{"model": "encoder-decoder audio transcriber", "init": "kaiming_normal", "ema_decay": 0.999, "adamw_weight_decay_other_params": 0.05}
Rows from block 6 of the audio encoder of a small encoder-decoder audio transcriber, named by matrix and row number. Rows with one number belong to one channel. Each number is 50 + 15 x the weight over its row's rms, rounded and kept within 0 to 99. All counts start at 0.
After each channel's rows are labels from the 100 clips, of 14976, where the channel reaches its highest value: "top examples" is what is common among them; "peak on" is the class under the peak. Only what is clearly more common there than usual is listed. The data: Morse code for random letters and digits, with fading, noise and interfering tones. In brackets: how many of the 100.
# convs0: first width-7 conv (encoder.blocks.6.convs.0.weight, 128x128x7, standardized in use, each kernel summed), inputs 0-127
# convs1: second width-7 conv (encoder.blocks.6.convs.1.weight, 128x128x7, standardized in use, transposed, each kernel summed), outputs 0-127

convs0.70:44 59 46 59 48 25 51 60 28 50 57 47 63 73 31 27 49 74 25 35 46 51 47 41 60 52 39 47 21 61 42 75 57 43 83 54 28 39 35 42 85 45 42 34 62 49 57 47 36 80 64 54 31 39 35 18 47 23 60 44 32 52 59 66 46 57 42 61 80 33 45 63 48 48 38 57 37 31 71 37 40 59 40 45 45 67 63 43 43 76 48 41 27 20 38 66 39 47 55 42 81 61 50 45 70 32 65 44 25 73 33 44 33 50 23 57 37 38 50 69 54 55 67 49 30 53 23 73
convs1.70:64 60 57 44 39 48 50 58 99 36 53 45 48 40 72 58 47 44 28 33 45 42 32 61 31 44 40 55 51 10 80 61 24 57 36 67 33 15 49 27 39 49 72 28 31 27 56 57 45 29 35 45 42 58 33 65 51 45 35 10 59 52 34 42 52 48 57 47 37 60 60 45 47 54 44 42 46 40 47 80 55 58 77 62 46 58 54 19 34 49 46 46 55 57 20 56 30 22 56 41 37 23 85 30 50 52 36 57 58 43 36 40 45 39 57 49 44 65 51 42 55 50 59 33 56 70 47 26
top examples: speed: slow (61); reverberation (39)
peak on: gap (95)

convs0.115:64 58 47 40 69 32 62 42 52 51 99 41 49 43 59 38 29 55 21 51 32 38 48 44 37 33 25 33 52 55 78 27 50 46 35 43 15 48 82 30 45 51 59 70 67 65 37 58 54 50 32 38 30 29 39 45 56 26 46 44 73 36 50 53 52 49 57 54 54 60 51 61 46 47 36 42 41 39 72 33 42 77 53 60 53 55 41 45 64 34 37 85 58 44 50 56 62 54 33 36 50 54 26 67 55 59 47 57 49 41 51 45 34 74 57 51 49 68 53 46 58 80 72 86 12 78 64 41
convs1.115:62 54 61 39 46 53 49 54 08 17 52 42 51 44 34 50 43 56 24 53 39 46 51 54 38 64 47 47 53 48 41 58 48 69 34 52 56 50 37 40 45 53 79 40 77 49 50 58 46 68 26 43 60 60 28 53 54 12 44 27 52 88 45 47 57 47 52 36 45 57 41 43 51 66 52 94 34 49 51 64 69 52 59 42 51 12 38 66 34 32 04 26 83 40 46 38 72 65 63 75 56 42 56 29 40 42 72 31 39 41 37 67 50 40 37 55 67 47 40 60 40 58 39 42 75 45 66 60
top examples: reverberation (92)
peak on: gap (89)

convs0.114:47 53 61 39 65 53 52 37 54 32 56 41 47 57 39 41 33 55 80 52 31 26 32 36 42 50 12 66 38 71 61 50 38 82 34 46 34 57 44 54 46 40 79 44 45 38 33 41 46 34 37 30 44 40 33 59 58 54 42 41 52 44 26 41 57 53 41 99 65 43 63 45 26 84 58 64 78 46 48 84 63 52 62 57 76 47 43 56 38 52 81 40 46 45 51 35 52 65 68 60 55 79 45 67 51 53 62 60 54 29 55 38 62 61 31 50 35 36 45 22 31 51 39 62 57 51 60 45
convs1.114:42 31 41 65 35 35 37 55 46 36 28 41 26 50 29 53 42 45 25 72 15 29 50 52 70 44 52 48 51 46 36 50 52 47 77 46 66 08 34 35 57 32 50 57 29 73 39 69 38 50 34 25 32 41 43 32 30 34 40 46 41 30 59 56 33 49 49 27 32 32 45 40 40 46 48 54 15 49 45 63 31 54 62 44 51 63 69 53 57 59 58 43 41 35 68 42 85 24 36 60 36 44 74 31 33 48 65 96 42 60 41 49 37 48 50 53 48 44 54 43 32 29 42 39 48 43 41 17
top examples: speed: slow (94); reverberation (42)
peak on: gap (92)

convs0.84:52 71 42 50 54 31 56 29 46 43 37 51 76 42 59 46 75 61 31 58 40 45 62 60 43 50 72 60 46 34 36 57 58 25 42 47 57 57 39 54 78 47 44 30 56 60 49 51 52 45 54 72 77 47 30 47 95 62 48 52 52 51 39 62 55 36 37 14 64 61 51 44 58 27 61 56 18 37 47 44 39 36 17 76 51 49 46 53 39 45 29 42 42 51 58 55 67 48 52 20 35 16 61 48 28 44 02 36 30 65 35 22 69 41 34 72 59 65 67 49 65 48 35 35 59 34 40 55
convs1.84:40 22 50 42 49 46 54 43 73 38 39 42 37 44 45 47 34 48 57 39 42 31 35 56 41 46 58 42 61 43 43 73 36 56 49 33 36 32 41 82 23 48 36 34 47 40 35 37 59 58 42 47 45 37 36 75 19 45 63 43 35 22 56 43 60 49 67 53 61 55 63 57 40 56 58 22 34 46 46 61 36 71 57 41 59 42 66 39 73 64 31 50 06 35 13 21 52 58 26 32 42 99 13 39 42 42 45 51 53 46 61 50 36 46 56 57 71 44 59 58 22 56 48 38 27 35 37 51
top examples: speed: medium (90); mains hum (54); reverberation (42)
peak on: gap (99)

convs0.14:38 49 64 62 43 12 54 59 49 41 65 64 38 40 53 28 55 45 49 21 39 46 35 66 56 53 67 58 55 64 56 63 69 26 37 64 48 74 64 73 63 44 48 37 80 71 87 54 53 47 53 55 45 43 39 60 52 51 53 34 33 56 49 19 25 33 41 57 23 42 45 53 46 08 32 34 30 44 75 61 53 63 39 61 40 41 39 44 64 68 62 68 49 69 51 37 35 57 39 35 68 57 09 55 46 78 66 55 51 56 42 51 35 67 52 51 55 41 27 19 31 34 45 35 47 37 57 22
convs1.14:63 33 45 52 56 82 38 42 36 53 59 39 46 58 61 62 41 42 60 54 59 49 80 46 75 33 47 61 39 43 43 40 58 55 61 79 51 81 55 40 44 39 10 59 11 44 29 73 50 44 45 35 67 52 61 49 28 57 58 69 52 53 56 58 45 60 46 51 24 44 37 58 53 43 43 43 50 48 39 49 20 51 51 34 48 61 39 30 43 44 44 52 44 57 32 49 35 59 25 00 60 21 47 47 44 58 42 67 23 55 50 46 40 49 47 46 36 70 43 63 56 22 42 49 59 28 42 54
top examples: speed: fast (87)
peak on: gap (94)

convs0.47:53 40 43 54 57 22 61 56 42 36 74 47 39 35 47 24 53 36 52 73 19 41 39 61 50 70 31 45 66 63 59 60 50 44 50 59 43 29 52 52 30 48 53 58 56 33 27 59 41 25 38 57 31 30 29 39 63 49 28 44 47 79 40 20 45 42 47 83 46 32 52 42 45 56 60 66 45 34 37 96 43 39 26 21 45 43 49 39 45 42 43 41 41 63 25 24 53 98 36 76 34 25 44 59 35 38 54 63 48 49 54 36 44 27 42 45 53 46 41 49 27 35 31 51 28 46 37 51
convs1.47:25 58 20 53 38 10 43 23 40 43 28 50 48 40 51 49 42 66 56 24 50 53 58 43 45 49 25 42 49 42 24 51 44 39 70 35 25 36 44 63 71 57 66 58 26 46 53 64 46 69 61 54 46 51 40 53 58 64 70 76 41 03 65 60 53 48 50 37 34 40 53 43 47 45 57 26 31 52 45 44 45 50 64 49 74 61 63 13 52 41 73 45 60 58 67 55 71 55 29 24 43 54 38 47 24 37 19 17 27 36 31 32 42 40 58 45 51 44 53 42 28 62 45 40 32 51 58 28
top examples: speed: slow (88); reverberation (38); clipping (32)
peak on: gap (90)

convs0.118:45 40 40 33 33 25 48 49 40 55 69 47 45 48 35 38 57 40 63 57 22 50 50 63 55 37 26 37 54 26 49 38 42 35 67 55 50 66 99 66 49 36 47 60 80 41 49 59 50 50 42 40 42 73 50 39 50 55 25 56 22 66 26 42 41 54 58 33 63 62 38 34 37 48 75 56 60 59 49 83 49 52 64 60 40 47 24 67 52 40 64 75 87 45 58 41 37 61 45 85 44 57 35 66 42 71 14 68 62 41 34 61 43 67 53 40 45 53 43 58 34 65 49 62 40 57 86 36
convs1.118:53 60 75 53 76 67 51 20 23 44 44 53 58 56 85 45 47 63 47 34 50 30 52 50 59 32 52 75 52 45 62 51 40 24 67 70 35 64 31 36 27 32 67 36 91 53 60 70 33 62 48 65 12 59 40 33 52 55 38 53 25 52 65 66 50 49 65 51 36 63 51 64 63 56 68 65 41 44 45 59 48 59 43 51 33 42 43 60 44 34 82 43 38 55 77 56 92 67 29 59 88 38 60 58 50 46 78 70 63 55 32 69 48 34 48 53 49 52 34 37 61 57 53 47 57 41 45 42
top examples: reverberation (90); speed: fast (70)
peak on: gap (99)

convs0.71:46 58 47 46 48 70 75 61 65 61 48 58 74 69 47 56 51 62 50 40 67 62 69 55 19 30 52 16 30 34 45 66 71 39 36 59 58 63 50 60 70 52 40 54 55 55 71 41 55 63 47 39 51 63 24 40 70 20 27 44 32 41 78 39 69 68 59 78 89 80 47 77 61 35 62 45 60 36 72 60 57 63 39 66 57 48 53 65 40 58 72 61 55 45 34 45 49 46 48 58 48 24 50 44 65 43 98 24 49 60 50 53 39 59 62 54 29 57 55 24 45 59 78 49 43 49 42 53
convs1.71:55 51 38 53 45 46 48 60 52 40 74 59 58 58 62 53 32 68 48 64 26 31 69 37 75 23 28 73 77 51 59 41 43 60 48 54 47 34 15 37 45 56 61 46 31 13 30 63 61 29 56 62 55 29 48 17 71 61 76 47 59 68 56 56 41 64 45 50 41 46 52 38 39 48 38 41 31 63 39 53 59 32 62 27 52 46 49 47 38 47 61 33 52 52 60 32 39 43 12 10 05 36 31 47 42 50 18 46 44 29 46 59 69 61 35 48 36 56 56 35 69 56 61 69 45 58 42 61
top examples: speed: slow (93); reverberation (66)
peak on: gap (75)

convs0.120:50 41 28 34 47 52 50 44 80 59 44 43 40 57 41 53 55 72 33 44 14 45 51 69 80 15 23 37 42 48 66 49 61 64 47 47 25 71 57 39 50 76 53 39 99 52 38 54 57 56 52 52 38 46 51 36 52 50 51 55 52 59 35 42 41 67 49 11 69 68 46 51 48 17 50 49 59 39 49 54 57 52 42 41 58 54 58 68 65 70 64 91 34 48 63 41 51 66 38 71 26 50 50 43 33 37 67 46 49 28 33 56 55 33 52 34 51 63 31 42 46 49 65 60 42 79 73 28
convs1.120:60 82 56 43 44 45 53 48 19 35 52 39 67 57 41 42 54 29 62 22 48 15 39 48 39 48 46 46 29 20 52 41 64 17 48 44 52 39 49 41 41 47 44 53 46 60 73 37 32 61 49 62 54 60 19 29 63 58 23 63 41 48 51 51 42 31 43 49 62 59 51 60 53 97 53 36 43 46 55 77 38 76 45 57 24 45 51 57 49 46 53 16 64 53 39 28 74 50 27 74 73 60 28 42 59 78 66 31 47 57 87 69 47 45 52 51 48 38 42 43 53 58 48 39 29 22 43 51
top examples: reverberation (98)
peak on: gap (89)

convs0.53:46 57 38 76 28 65 65 42 62 46 63 51 33 59 40 24 66 24 48 44 31 81 53 41 42 48 49 32 47 66 31 37 53 59 49 73 68 51 54 48 39 46 25 66 62 49 66 39 64 26 30 38 30 48 89 35 58 29 52 48 39 26 66 51 52 27 49 29 45 36 45 24 24 31 24 32 45 32 20 33 48 48 36 35 36 45 32 34 50 57 52 45 26 33 56 37 38 39 28 52 45 19 59 50 42 62 58 72 50 47 48 69 59 56 49 58 32 57 61 65 53 60 46 77 74 72 52 74
convs1.53:50 44 57 27 59 47 44 53 31 53 52 27 32 40 43 45 57 48 61 81 48 19 67 65 35 39 55 66 63 45 77 48 60 32 25 73 43 76 64 58 58 47 86 21 82 50 55 42 73 36 52 43 36 53 35 65 27 53 39 46 45 74 47 48 52 37 44 51 36 66 61 57 62 50 36 44 43 55 55 66 61 30 50 54 54 46 31 43 43 22 59 67 49 24 32 64 59 48 49 00 41 75 52 37 55 42 37 40 46 42 46 38 41 50 64 48 55 42 48 83 58 92 61 52 49 48 67 55
top examples: speed: fast (89)
peak on: gap (98)

convs0.85:67 66 50 81 40 64 51 51 24 44 69 60 38 54 53 38 78 54 40 75 26 53 73 43 36 58 46 56 55 39 38 18 53 74 64 25 46 76 69 40 53 49 44 49 39 55 28 43 26 17 44 54 61 51 40 56 66 28 53 45 25 68 50 62 52 48 54 37 54 89 47 86 57 45 34 57 63 63 76 49 48 33 35 49 44 16 66 63 51 41 34 38 45 45 51 15 36 63 64 29 43 47 38 37 29 45 57 40 53 35 45 65 60 61 32 58 59 48 67 46 57 35 20 30 63 58 31 59
convs1.85:36 55 64 61 62 54 69 35 52 47 56 64 65 42 33 57 59 35 57 40 66 45 29 52 66 51 38 51 35 73 34 40 33 00 23 47 43 15 36 52 33 48 38 61 53 35 61 40 68 67 56 60 41 47 49 61 50 70 78 80 63 61 67 35 53 46 65 45 53 47 65 60 78 40 77 38 34 54 62 60 35 58 44 45 20 20 36 47 34 46 70 68 35 74 40 60 57 51 39 49 45 35 37 58 65 59 27 42 44 43 52 28 43 56 66 46 63 64 55 51 66 82 56 25 14 47 44 29
top examples: speed: medium (85); mains hum (63)
peak on: gap (100)

convs0.11:69 38 70 66 41 38 44 41 67 29 69 48 49 65 61 25 81 54 69 66 45 39 80 64 45 44 39 65 61 33 46 60 59 41 65 51 40 55 42 39 36 33 67 34 78 43 51 40 45 58 69 47 33 85 62 37 30 43 34 50 42 49 58 64 16 52 62 67 50 28 66 66 16 25 62 55 48 17 62 50 46 57 45 34 37 43 30 49 60 46 46 65 47 49 85 47 57 64 26 35 68 44 48 61 30 49 26 83 62 31 56 31 43 51 46 45 40 56 45 57 65 84 62 65 46 66 48 69
convs1.11:62 43 40 28 43 69 31 42 45 72 74 35 34 31 26 40 47 52 47 52 58 53 18 42 25 40 55 23 49 28 64 30 33 52 43 42 30 40 52 54 52 39 73 61 91 35 45 35 57 39 55 63 43 38 43 49 66 25 16 53 65 80 47 51 45 60 40 42 58 54 45 62 50 56 30 53 69 43 58 58 44 32 59 64 27 22 35 37 41 51 29 49 41 77 48 41 63 75 65 98 67 57 51 69 63 61 73 53 76 49 66 34 49 35 44 44 40 42 38 60 60 57 41 43 69 56 37 29
top examples: reverberation (73)
peak on: gap (76)

convs0.92:50 51 33 72 66 50 40 49 68 56 70 44 36 43 57 36 48 56 54 60 31 63 52 75 64 48 75 62 35 60 51 47 58 37 41 47 54 43 42 29 54 14 27 54 66 43 04 39 43 36 26 72 70 84 38 78 72 48 67 37 50 88 48 42 27 32 48 46 14 60 63 47 27 50 63 67 51 50 49 67 24 30 29 39 57 45 53 50 66 55 38 54 46 59 50 44 21 46 58 61 49 68 35 48 47 37 42 61 31 62 33 47 57 16 30 41 65 69 51 43 71 63 41 43 34 55 52 56
convs1.92:46 29 58 52 37 67 43 63 44 41 47 25 34 59 24 40 45 54 47 47 52 60 48 46 41 57 40 59 83 37 43 52 46 64 75 65 32 82 56 55 44 56 57 35 76 56 94 56 41 50 63 32 62 12 57 52 40 53 51 52 28 58 48 65 49 71 46 60 46 38 57 40 49 44 24 36 48 38 54 72 64 61 51 63 28 58 41 32 50 64 55 61 79 21 65 49 82 49 50 36 35 39 48 25 62 28 22 25 66 24 44 32 81 58 44 62 45 27 35 57 31 27 65 43 51 41 43 38
top examples: reverberation (83)
peak on: gap (88)